From a checkpoint of a small image embedding model.
Model: 12.5M parameters, 24-pixel images, arch mlp, layers 10, activation relu, width 384.
Rows from block 3 of a small image embedding model, named by matrix and row number. Rows with one number belong to one neuron. Each number is 128 + 32 x the weight over its row's rms, rounded and kept within 0 to 255. All counts start at 0. Numbers have three digits each.
After each neuron's rows are labels from the 100 images, of 14848, where the neuron reaches its highest value: "responds to" is what is common among them. Only what is clearly more common there than usual is listed. The data: single toy objects rendered from many sides on busy backdrops.
# fc1: MLP up (model.blocks.3.mlp.fc1.weight, 1536x384), inputs 288-383
# fc2: MLP down (model.blocks.3.mlp.fc2.weight, 384x1536, transposed), outputs 288-383

fc1.287:018136097110142135127135049169134188160157172087137106111106132160154219080137100123155063150097117159133157160131101119132163104064143080144160114103153168155117130153092082114159187122112097093130138059127135162130116139174128098108101131185135071110115112107100159108122061099125134148
fc2.287:145121124112143184140122096071143095120103158108139170156132153103078125141112169118125120138138125130074139170156097151110162096115115113114092138163146142111098119175153141126164141136133119116154090127092115146209155086096156161151117123118114082097161230089093112181083119047169129093
responds to: pink

fc1.249:148121107121110109106107170128146064136127103080148195125075117116092113128117122145161089200054151142119147150098146089073096067094142144109122068182168141107137117164114148105132148145151111176118152142175128125157160110144123146172131126110144129088165122152116118152131177130109132197
fc2.249:125140088118078091128125029157169124131143150138157158171114016095107108138149148075118111171118169120084139132118150146164141126092133104184151105061129152099106096158130119091095174135118162152144160158159124100071115126083132153167133160132154158183102181080111161138098096184093128086
responds to: yellow

fc1.589:150074137140110122134058197150108106090120136131154113102104137108071097122059123168131190003128235089132175151128150164134155128127149126158102101127121136151056120129166127155073130098175154155162130082138141175134125180127110118117137118101127074088106113173100096110182095085169161148
fc2.589:095125173165123104207110158139126120117124126043178119065121141098165132155121159114179143096128109155158138153176146150144132084124096183148181061109168100109078132141121135085099143102109104107183105143112095103098186152150157111135087148146105144122146099130101122130117083134153109146
responds to: blue; teal

fc1.584:105173108112098164173099105083102083107090150187139193098143149169126114137074160114093166155072116183129203086113183132124141146128110112092120130113116100111183170139201068061108135114147156135182120185147128151168192152096104104163149175132163132102094143102132122157161184153115073141
fc2.584:135144124128143138183123203105143147121098147171113175112133126139099088108205080142102117129177152091064112140108144148146097177167156112112123179131162080083144096117201149154141127170150142120116126105098132076049123107098150081158123139163150153147095168148059102166104157130132143157
responds to: orange; yellow

fc1.353:147123190157119125165115086153117116100123062171160132131133154113166139146091157083041154097161128094111026111135111151106138088148155121170099165098147126104094038132097087083130128134127136159081174112077112152084137152095132162149090074130156146118092118125208130078183151133058125098
fc2.353:135152150108015154073163155176177110186114098068089145189126112183147134123149151088179126158168070129070174101084108106089094112163140089079145149084070150179187145142127117146143098067148104137163116104124137133108168077138132154108107137140083079144160126066167122118145119148151113133
responds to: ice cream

fc1.115:120139110106189141159136140111120124076113096092160136108098140120150115158119141085114216121179104140121131136126148123144105102107121142102114108152131143154134122160124163096171079056086139094044122161071151090141151128069168097163132104138167180115138124112146078137146108109124113163
fc2.115:213141084066092124126156161110124144125115149127153120138178102183169020109091104105095092151193158117094106102120102159133111116128112157189152174122095143147143081175103120185109087131139180167134114104102153095199113122146145179128153160170134130168125220139130127165073121177115118129
responds to: mushroom

fc1.114:093124150141157118078073119131116128177063077157121121147134161116140151140065168132135192166131079115100105140125118175133135102162201124116163113143156078176130165151132110090109084147109157128135203168130163121158127050089133134137132098184188164156194143137066153197180159140087077167
fc2.114:155075120163170137157111064197119086105105132131143130145140090145150124108079175122150143125155127134139109121126147077074103127116113168141094160101144108158074117088147111131113105132103067158158081126102149088116100150149076078165137135116089087164083100164129106143099103205108131100
responds to: orange

fc1.131:131103139122042065146103103164097102138112145150161066123105097155150093143107160138068042147163139142174129088076126111150155154147213138104153108125137151172123150141105159151101187109154134084172165089118106096111147117152136128120141153107065177111051134100106167115104086170131162131
fc2.131:175088109154134162123081167174211072154095133159171188146099113109096133150121101084164111159150083161089136132177101185086140126114085104169131093168102107101138168159132146134096131160154123142095107159123185082159082124087164138142100149153164181156159105138203101140121166110175129091
responds to: yellow

fc1.38:134175122136142116150097173094096113135124144121201156134087131170095122148177133093193110084133151141143081186132099110137144109164076130172082136087054137123128141117094127135166125105097137119151142088125177131101126171098115136097115117178155173121181138144161170142076152133092149113
fc2.38:118135173129171107167052152109136136115091110110161135168171154174120116122177131107179100144128121116123141144100061116130098160151098115126110122121189138163126108129114105091148201095137143076087182072096172104107121085085027141153083110190143152150183161099125123159089140133135136081
responds to: mushroom

fc1.101:108215064133078111124155096160097171112102102170154216045149089155126107096103164134105154124136112146170111090163086161189097149188116138141138113098161183152121107138120113167146154120122097192164140141111102104112104162077139125103119130106136154115124164091176170136169147124146110118
fc2.101:118110150166164084122182153114119183136081175094117150130148177125127125143104168155125168162110136103138147110156138122140136169128120117114097151178113151082176138142161174136099214126142114156088099116076146138052104141132137123133159108109120097188158116181129124112122168130098135161
responds to: candle

fc1.250:116131188205073124137062122183215189226057165158130178181179094147150165095127137153111115063124149140144110130087115130128096079108119133125143136146151158129133115101174169120147129147162177112143181152118076123144072155078124179121144141110152175118127127170179165094112112145113170106
fc2.250:175135085106139149099148125125114129100108107105111148126115167158079151170129117178145060170089160146170126115151141113096075092158182146116115140107118194198138107158116138086117130118150128138146119113148188113126180117112167139116137163159074105145193079076097117148188114186121107180
responds to: black

fc1.728:136135130191122108136127128150097147129122044155160129133086133116185140145116157127102129105099123141132162131200152177155140063082125172117129134139191138129146090069107137144109146123151118112132133176130142131110162117103096118114163160106134111127130131143131075076137116060149132183
fc2.728:116165137089171145129133126138126096136149091116166141172167122146089122155114137095160108121147118120126149169112133130124136121178171105114136155116067126129103208107150163101180114086127058093079117063150107150158082121106137096123151128094100098141192116095158151093169111146116107115
responds to: candle; blue

fc1.196:121108172162044099114123101103105109156126112105150081115122133100123153186099091130088114165147151114116189118129120122122131157155099095161123104170107104208095147125160146113148154100180108113141099109170169120103159102093132091127118132163124093118144105081118073133117160138192166160
fc2.196:191170155159155154160120148146127148138183120093130125113144101108115136108183080113184165111091143194132076076157117120163113124126105059142136081120059079114183121167179087146121113144115099160123123073049141112122119124181066184073119157124083154115123114097110182144141175137127180137
responds to: orange; yellow

fc1.651:200116223125175120099067090146130070134163126098068121126114087102180100157090156160155086135184199082094111067139140063190121069166169129165143167141073130136113148117128139118088123111137129131073123172134082100134187095115101117132140053132179127137103154089125129127153126100149140147
fc2.651:037108123088132126122112141100130160154093094179076124140126147081109166126152132134072143109166096149101166152109119196103115130173157112076100143147126117104188175092119103152139097166098099129164144124142172077119129157185177105066117170075054164218189127120153106140094148129129151136
responds to: ladder

fc1.259:093110152068142132053077152166153103105088182102113169159148076120151159053119078118124143136140161068170171107131105098106145128102161102144113137155153200085166102112121138143162116107105121164139093128157129076096114122125093090098161125103147116170110120158161138115045185115155105096
fc2.259:199156069072169095119114110122147113146121071159118058088093099084140132101114148173129150121120105103026097098115133158059144165077147155120149114148104103100115095162102135168109170145112202120120117114045106162098128137132160144123103095150138140117154140073157073135102124122099117166
responds to: red

fc1.539:141128108135114148154163136139113110190132150104133163133179135068154111124070142179118125138159141065108121173133166129103099164109184150151073067082150142164075131126084186173119106185090210152167124111110166132117169158116124106156146090180118077128089143143119161065135151105121151156
fc2.539:132122143042127116161098131159080124134129181053122113066155082135138140095131052140117106095103130188088110123093113175089113099142168110166148149130140103105105098144154133139129170198079103168152126105112090190108134104148136116084111165084102138135078114084119096118136159097132141197
responds to: candle

fc1.680:127137088157104121170129062121183130130097120088084132118145132095135131077119076096167124170191176140158134118141108096194081113157194184131137229113103105164174213129120128131112088165128133152150150164136104146102128146170072130160154123110114170162129101105101149158116142157143137169
fc2.680:141153122134187167128148090132154138129128117108133111146103167187142130129075131155117124057154051131197126179091136155089147148163076142102113128076145159156093140089159156155108155157118128149118158133119108133110105121079117122132163103136133129149149102086093113087107098177137133129
responds to: purple; blue

fc1.230:070131161173127168130165146071173134123110113101156182093190209175098127093061102165146166186175191149168089098166135161119102156127154111139118119174127144120101098129114101145097133131132131130107120130105097099090092134181196162087148127144202098141118152140104113203134174055176168161
fc2.230:112140161119090151101099148179113115214133113158160116149171112108147123121110142168078150114120137105121112088134161155182073106154145169140107147147142223093209112148166105086140106134066151147109137150083138166082139153092081061113172105107168075118122124167153112168113107168141121111
responds to: purple

fc1.236:119114105111103163117200097027104125153111175136141176219157061114091104146084120140177122185152093149103151104152109094135101166116170149146102102115130180222139135114134138111118170078186120186128115129128075143127129081065108137140117115112085093114122092089115120145173091098081145086
fc2.236:152160159153069083077065166122135073127119096094126129139093130120114112075115101095165057097060121127076112122133143093103124139116115094132100119146088168097144115152143117173192113147134199158111082158110148115079159110128110120100108072097130132164125127083120131105097168029086126145
responds to: teal

fc1.13:133159135094164160153108161141159131125090116147099106163157153088111166127127170092138102157076119133150157134063122124152105096157139157150094120102236094114106139179168167071141085131067129157183152077156225091159196137147148137133116151130111093153136152104168065114135159092148095109
fc2.13:147098093133134146106150187129108144105142154083096138117150069137092117121128175169128163051155130142070124108138132111089113197109092151134105186115096186115163147134149151179140141156172136201119156114045053156108103185167058128064099127109076067106095112139140123081119109099128208105
responds to: red

fc1.300:114103077128097156101139127147100181115103163126122110111173130132118179120172093149155157143066133139149120111077097157146093089127149122122085145120148129146125085135122143129143134123145050116044171151140135101114113185118078175159120167082071077156142152145154109166119132178141126122
fc2.300:097131157137131103133052118097146099089120105082145096114171083130131146088094112186080072139164098078138160155103160158137121156146091198162145161084196129162122122074159134106120110109131159081123135079166138147094091083146094117099069131163109096098168148111126139087104181099106109176
responds to: orange

fc1.247:084163157151115145182089158085153166138132192148191177116153109148146065124124091207126124099121190086124116196163166125164097151090109124154164162111124120138124116150078112139215079182141116161148125177156160114118144103088118088136096138184150079114109081085105138105173139079134130151
fc2.247:163116136133101115075100149132124102151084141059197095143047193142165105109175109133092105140165121128125147071152182155127114121161122115135082131143117109104157163084070150121107137086105170157151119147106119131091133093139130182103060053104110083182172170122117151057070160142171185135
responds to: hammer

fc1.165:142089135121138171107169135117099148079121125096113142140148133105131120116052143132142125153083133104101157139117133168089104133134173160142173132074089175148077079190130136106108034169166139128144100099155199141110145113095158134123161150198182124092029137135107093088143074188110170132
fc2.165:097163135114126149107081146144147166168104132097127100115119107137163134141151118157131164115145126117073105122130055088136102154138094090136101119127146120130072107085136105110137094121142150114123100096125137127175162095175091147113149188150071148140113112125116132167089129105094049095
responds to: teal; green

fc1.390:116140137090156120123123111106030137157077122118037116037156129169159106091132106083046115206124085170088086093108116187083112069151172141034067109070130088158092112067154067094137126113096150136082115096168071105115122185140095148133134101133133116127122107136124117112143114097170089148
fc2.390:123119158165119097175150130167159054187125161174181127149107117118161113194076183174123148141106124149125100211126108125118114134151101129123239077170108124094141156114093077202103183107144119072181157122090128070135103132184156137151127149113128180089169106101147095149161119140111142048
responds to: teapot

fc1.100:121106156165098147120072095157069106159127163129112255129119165177164116101109136136163089128126150103112179113098105152093121140192146093183155115092138101140137120093141118126144144098095126149144054092130145138078185155070093123180095104153134145132147117100114058145117130127089132152
fc2.100:133101136052122083142100161127180111150051134138120081078115075109126145140120140123123166136126103151067082158099100159100112136106116168079171088133128111039092165125122157115154135105088152114191198113120096078115154126170164113061137107069172135131102221181104151131155129123108123136
responds to: green; teal

fc1.615:152091208150122152111151157112140163119156154114096176160116169157154127113116135103124129076103151104176096142116127088107118145090098150166115173109140133143124052179123131156061175115156129100140135130119153129161136171147157140178126043111098089168106152143110132094091085140099074126
fc2.615:137113079162108026157100159097183136124121079096143153175167114120121068145141146154081119043116099101177168100086166171182131156147151173150116185148142123108159137131145105148114113133102134095145148119120129160124125124075189129100131108101151124109154135089140128140116135171149149157
responds to: orange; yellow

fc1.85:109137081113204132103117097098129178091154195132115190154118137119134183126131141141106128117138138165146180122142157147106141136055126127119098135125136193098156149141124100211187150148086143204114187102145097107161120149062135156164111161129170142129127096177126103117121165116093154135
fc2.85:113157143132102086186113199162190080127101137164092154170136102127104093132140079148166125144119123145129116115162061100137002123142192155161126130176102135148137114111115074116144096132092135114129110097088121154120071113126122114140150107095109061087152116125095142091151125126126117039
responds to: blue

fc1.329:163178104123090160122155162141180173135172138131148103158155150167136157100106121118121099172125104155130116129119078147137124130177183137105075099121118159085117085132069136153135093094079142132102124202128159128116046105174164178128140071096114110145080119112064060136112153166139121151
fc2.329:147131165107164100147093164110134105101106105097163167130106081145077113124127113067136171121136178154091113128094113155156145122165127144129212129052194074106095133085116141154087102130113143109154169078135116054139137092125085137133087182121170107120169103117103170092129188129105152193
responds to: black

fc1.292:107109163129079150156095176106112119150102118134114135119093155113123121186131109162145130103074066117082099074106135147081078173229073161135143151142148119131086136096104141109146122118171150153117149124148133168090140108184110103168141146091208196118199127104125122134164068150162108132
fc2.292:086123148143170155108102127138087124131121072120173142167217159074088140169116055143115132155129175153135106125135083164153086104114161089137083128145092154166157110108096154180136124185112077156104123060129133110098142192112146157112164116124099121129107146151116164157085220077055156084
responds to: yellow; orange

fc1.525:164112172182154128133151180155107147140080174183066103122071095124184158076157114124145139151156143091187113062145059093200144129089145159125091174115152116121147104136222110106143041136108150145150142121122112132110072151153105169204156120153171202131195149146151132083140164128094160142
fc2.525:175161152061061159181135094043146143166192103152086172159173176113141084088126140165147157150101109170149133129075128114139106167145187092099112094114117092167137129125104098174102122103131128118114157154095172077149156126072118139134101193149114104109117098110161149114119066183169098095
responds to: hammer

fc1.159:161158139085156130149200137079137104134165176120135117103092147145093065157081126125117112137167117122105146125070121149147120167114159107081142158157134138134162125156157113093153159102091114172124148182129128086094112114189150157113097111127122084096131137120161124128070155091150110152
fc2.159:107211119117131120115092070124164171102092110106167149140156094125174140094156122181162123178159120110172136132116104121120146181111157070166095127077202130163121051143172092194090116164137188130164100152137185107104172140104181142107110168128116049132183119170158132116149095179099167122
responds to: blue

fc1.681:154106113129111120129157078168154125069176163110109127117137058137073090099120131102130113122129148164137139146065161178164100127113142147082113095099125120142138125119104120179131125139151083122096149161131174150122148136105131140186168182174088169096169100111129145110122135164138123146
fc2.681:182131147114124083098107139195150149142159146187125112188134131188139144104116132107161154121132135190160128145128183115128151096098162108091132149076174022132092178073168143124170149147113136160134064129131121131126125167149177159099148148076099118125173142137112129166111112140140182107
responds to: yellow

fc1.574:161202114099128109122192206091087143123133090184130089146145124212082126106165121112124118076144135170083090097124161159096164158146067121082166124160132103150086108134107148164095138171108157183155149117150156147068113142122097099180152153148145098113144151197082122120105151044169154139
fc2.574:093130115140081085126053095125145129087068180170180146126151168079189105151114140147127090164065128139119182134178134129098128075148137085174121165171123142148140104156137083162101103094128133060105166188170150109167119155128139189089156128072134169117177130124124100154165071167105148106
responds to: teal

fc1.176:137131123125080146152125159066134146110147094129151171125119128118120149162101131151128112156150178143068123086114133048169174078080204114122130113138128171144091125123063179184137129130170099069097148172143126110171148138103152128111181132087139193130123147061149127128077130136126096168
fc2.176:187142150083177109119159108120134132119149159071142112127142106141149146093111148140176132148098151135109127135140093157126148144136097159169097137131133160122130109154149119138139145109097180177107124117132119102107122039094154129147105099087140085121126174127124078075134085075070120143
responds to: pink

fc1.413:148122109171146112158092118125128116162135154213163084084135127126109162109068114137118126068156068047089116133111150130165098148091156117081101070079129070149134137115136133131160113167127119100148127136092081120108098130058133163154115128154057139163143121103193167112177129096147120161
fc2.413:065122106083154149093137177146069145099112162122126187117205101121165079121077109110153155219137140125175105168127086156141123159163078107104126141156139071126104105064163126118122097165123166127111182172179173140073123232120103084127156169104131130137075107132135066151138144124075140122
responds to: orange

fc1.708:191152101118058170116119128125143157073123124093134166145198066138162136074081166082103168066161148120140124145144118073180147102209124163139173085148161180102127105120115100178096098078145146129131100159104105161085125105154185127104133110081174146110089171117160170163176125131168114200
fc2.708:132071121137181152129121155184112130115113109104153105103112075177055114106062079165114116114148139149152133097164144118174200132124097118060169063076146113163124129046120185081091150154093148119124171118122104100161115211138068146186093060102134113134187122100124081138144117141128137100
responds to: ice cream

fc1.560:170107163172113157155129160166179098118132134149143114123129112130162122178152127121132074106114186115088106168091096135130134200139153147157138153097121081182095080129125096132130126068170125121146176168117152158114128094097148118095080172115135160100090082089151067068124136140092175113
fc2.560:103111084112150081148150171118129137122084148127179156150119088203131080101152159120183150123137110168170138138150125203101144073107141050122137071109144173131139186109156114083105173196111088139128130094096132180111142180113096169182146136099111085155129102155135137112147094111141098140
responds to: teal; blue; ice cream

fc1.396:192157117091127121094105115101054093182100084124175128152103111147163107110094182150132083162128076094128105134108118205156124123194117120086084097135156123163092142081081079145154096186116171140118113161075101080174127141110142100160187107142072128166119111140127196045149134172124099132
fc2.396:094149133143139173174139139178107142159080111120096089162139140100134135177125120146138112098164155108107140051154150094157111155150125059143107121121122147094108105141117102125133120038165157059093100071191129182144143040158138127151109078140140084129108165101146122144115143077086112168
responds to: orange

fc1.655:060163159081146082099141110161098062095092112110158181133176090112065141138134165116177147167114102094163094116065122128144107116115126095106114129125122132153068171160116095133147172104079094117111085175131114103116170089085120159125118119159100099114160110102138090196124047127149105111
fc2.655:113096115114158129178083134157100141181097133125118149139137166148136109154120081135122184067142174091171135091155129091103155064153098143136120133103089164141094158153112199087184172128146141148125094124138160147165118094126158058131126068111148133116078119097127112173107081147098072098
responds to: mushroom

fc1.294:124101171155111150152170098092139079097151163148121116133101136120148135053093144136105091080161117177116081095116157117158125082083230153163143106116096146104167135122133094126192135136093173108163182134113157161141176157157147086171146117150144130093136158110168135082169102088104094135
fc2.294:187128097133066118122096154196161122116082153169082114182121087158155151061082079134194112179176217123137154134091069124113065134117129107081116126122127166118111179140105077114173148121125145231077125089122133106114101142129126109129082187111135181086155140095168075151104125203096111082
responds to: ice cream; blue

fc1.350:165109149185117114133167110142158133098091147100113179138153153110098086122163178088153123104160136118158147152110179196123102144083120168186157114150141129147124112088028089133080121141136116122152141152172089130114150156178114151174161083173083080132108167122108128111103141077063112112
fc2.350:103186152128134100147091131155044087164143133160109117136120249078101153111137092138124161104102107092117117106150119170095133167145124141131093083146129105137168133057123137107152130103089097098138107160104138108115099152089133114096135134170144074143087114135105067101136127122149117108
responds to: yellow

fc1.229:095087154113152124198112094129109121129141126115171135125141161128135142154149129082211135141132132148171154142092127116108089102102160134082147143076100138134085094099107138075120124079133064115137133192201175089131174128066076123104122091111104181119150099188130165162074113185155156138
fc2.229:136125145158169098123086132121116088098093144163124169149086131107116173109142104158163099093101123124134123118128094107145152105129141123178147126046133116176167076051129163153136141195119215117127102118144128115095076098108104194126118147189141131132169178137100135137150099184141218065
responds to: mushroom; from below

fc1.156:097097122110164143206143104111182115092102114128166131124164184132152108124096123087138086168153166144113102089115109114152171140127119123100141090113142139137124123137155149132125154073132140091101086072120183095165150123135166173057139118132135102088100143135069156160127138152160131129
fc2.156:136162164135102122097055149158152094181173098171122095135194115118116103108142125131107109126113163127119115116095137147163069110162158182102159145148113181113142179117136152119150143150099136136099113138130119115057131179098130078097183108079146125141127149143201174175119122148145109093
responds to: purple

fc1.206:149087102097098133110076168064106110149141102131101165191189126137077110079156145102112095094096145059090114179168073135161144112126226118137076144076108152186080147148164157143127196137069110123118119077110135172114113116120137140170133102117125159097087163147156143121137100161159111127
fc2.206:109134093161123093131093157164153138123073124070123060039107155163138092133105136066187119120108083100092130097106127176099109101136096161112142156157150104091118127091160164082143105105119163138175106115105141093120139153132154090118153126111104113149080125136153130147142094174163135091
responds to: teal

fc1.145:103111095157118154127123149117170170095155147089075114121219173137155112080172059123149115084141122132122138087073153108128140104126176119159160123083135121118131103128130156158112142086142125096132155122130177113096122157127165174089141163134133151132095059185098128165134130107114090090
fc2.145:087124129111187082162059137118114142170119114095135132201058087116135109128107152144174107087092196115037169180133127168139129132141106193135138091150137146090077112059157084096124165111121059069187097083089160140123139152098106143171136160152127125106168170098131126148064116123065198173
responds to: teal

fc1.269:140200122132157109134132165149133167107149109178087132160118101178190154101143124098136161120168147175111109077128090144142142089100100184104126102139138186170118165183150094129158122138140168142047106106074111152142148142099187148134110165116194112145091153160077051094103162118165105126
fc2.269:135100080138112156106114117137160093100140193075098095074113153154129126128050111144167176129121168076099116126092122169168131121155129152160140143117171134136157038182214148133109119120108136101147102141135106111197123144102156147108110170182134112144126093083135104142158126109104083093
responds to: red

fc1.438:174113094096152121129123122120117110103126153195118074142184188137123154152062093084139144152067161114133165176142104102144143145143118103159123093153166128101134116157127129175131128127081121087109166134178046168119146112160155101145103135066175143109132082059130136157107181138094121141
fc2.438:099101203151144117120070115147108110101110093142159145134120109118104211132086181093118127138187150166166132022145119168171125112136073208173132092130101134110164128115104108077139147151170170110120154129109141121105114071154105131161199059109055142125167089184092163091093087143100172145
responds to: purple; blue

fc1.317:167028117176132115148107168175151084136110154163166151128138099133162082168146122125145177129120122124108109126108079197119155146148142165107168151137094124091049197146159084103162159100127160142067096137108160106120097110103158049120160079125157140132112133166124110088093127142115127133
fc2.317:179150159160144108142084109135154162113120143105111059124146102187101058155178132130166106087115195187156090122115098138177124088182174095127143136074117087109105127134129188153128088146131123092204104108125155135125183127108111180113102152086138136139111152170103021131093087123136105130
responds to: mushroom; blue

fc1.325:154180148111136185117122089100200104151085110090111172137147104166141116104137075139127141170192092130124122102147082095108129081135106126088158068151112139090165083122126109144133162100157126079113123124111113093134073087114066142115080135101118093161136123178140127185092121140116146163
fc2.325:129133177095086163126133085108119096146156145132160093121045169114128139164145162099108109076083139108148077175120088100134133161137138101162111099100087102204072193160149141121150103133075058078173140145044103153133119181096120113184136153132161125112118088080157098173151100117170119100
responds to: green; teal

fc1.343:134111123106061160165124102093184147181138117115114142152088179194083163123085106116123135052110136134140161136144062107188140132154138106211136152127163137134094116111091148154147089090113116112111190180116141119152071102231147151137129125136082082119124146113115139153089122170104096218
fc2.343:100144184099169111170094143148127138111135071122140142153106147091085197153093141101084169177150146137124106091118104173141148118190112148143198130062132169125119194114140118116099097203140146149136123120163098128120141134137079200158121151035127123172143095093145095095155200094097182139
responds to: black

fc1.152:139058093106141158077127101176115173150135125099198206112203103147133129110109106069132145146111136114161106164086142149156141048138171174091136126121130090182198142104131086055109118151155148162088099109139141116112127155133113103123084097089161142098127125173079166087106147091151144134
fc2.152:134121147158121087117112115122127160148118102155094092159087119176116119135149145087153073149114131121154158101120089094134106181153120073136132159103120087146126155158140113134165108156117156087167045116089125080160181136154127135170164096089097120109154136107169110190098096125092106112
responds to: brown

fc1.285:122162044117144148158095113114180138172120087102111119162160122145162133114152118135141092165119152143090164129112104145118180131119115190081073146136155118111107096078101142136162132131067120116146163145140178092129159137127114141134167134099145076152140118185127128166144108117120114205
fc2.285:143186110156124187125115168164098076130111148175146110173131148121090158115164093099191071072087169129118163120123121119155094135114106119145135087162151153104081155152157148146092166161172137167154111089097140106134141145092132161121132105165083104113130142103071170000101113131159180101
responds to: red

fc1.620:156075159164123148095206119097172176076082147096102158115139112128102137083155172144121129101127175174070136147207138137143112103063160132138159150112129117118064102157102160132136153136169120146119132125139122136128142163048121111111114070099079170137145133104162115098119121173152084159
fc2.620:170150078093090125179109131066138171150143128114130136162174154148131100110094138127200160155152184110166124184087141145141140189050149094103149148052120153126144154146105119187108049143085190125088197067124103100182109143149112172119112165083110111196122138131151147100130094117106110084
responds to: ladder; hammer

fc1.483:151165127139148168161138103182094113136088100171135070138162121121113092094099151098169106105141110095077139164103129102156110089147155190147114144188137128134131136144172121116152136069147077139119129121112064132142143101107123138151066154145081115174132132199104164098199062083105141141
fc2.483:129105088142156101113164153115149151098190121155127175150079073176083089143082162079166127123120129164147144143083141156194066169135096110140096110132167090125147141115107119145145069128088142169143056111163172134131145176187110130159156116087153111160134113056144112094130162154124083089
responds to: yellow; green

fc1.722:117122140138104159138186109100084158136119084165121145119119151112069127140125155149116168047184124111151109115165114186145086120159132152151139139159135086136133099091112082121078104134149141186213116156080129070161140124137125142138070103148152144100146139103104117092090123137131136102
fc2.722:090100144173138094108130105206150143103159171104138082121137143106115190121080157116107131172131087096142135141163118169093152155138163089099170124017183138066121078146142089119131175120130120134171079117104125103089097099164186111091116138145135079148112199118146140129113151109193118116
responds to: teal

fc1.273:166135095129151126133139167103075171180111110137124096130138167112161170164192119123154112132056124177089150152138034159111142154159133159148130047080117083109118208135095131158113156153118141124119108124155135121134145118114090134127151125192144105113176189163173058091119105113138100107
fc2.273:136149167178047072155185061065152121085118131164155186174126113148164140102124134138110120144173098177154109109089114076132107148105122156157124211095104161130191116167133126166117087119113075088132111140123138133113036153125133072093131158122134078154090103116153154169132143136146149138
responds to: green; teal

fc1.313:114127192140144183120144082117127145106073155168119153159046155128145089119148115118083091184107154135155178143150109136071143087142163140182161103101151047176137114107196094144099142029143143125136079098135106124126124087116136098164125116113106137074107115118121084132137145158197099122
fc2.313:111113105129096152114166138150116145090136099185155120147144109168077161127157171170172065127133119116045107096086095110115124126144129080141131168140137124130112146144096098120122134200099091133159147189126076064126161184178134169143059142091183133090124113154103113158131137112074165137
responds to: red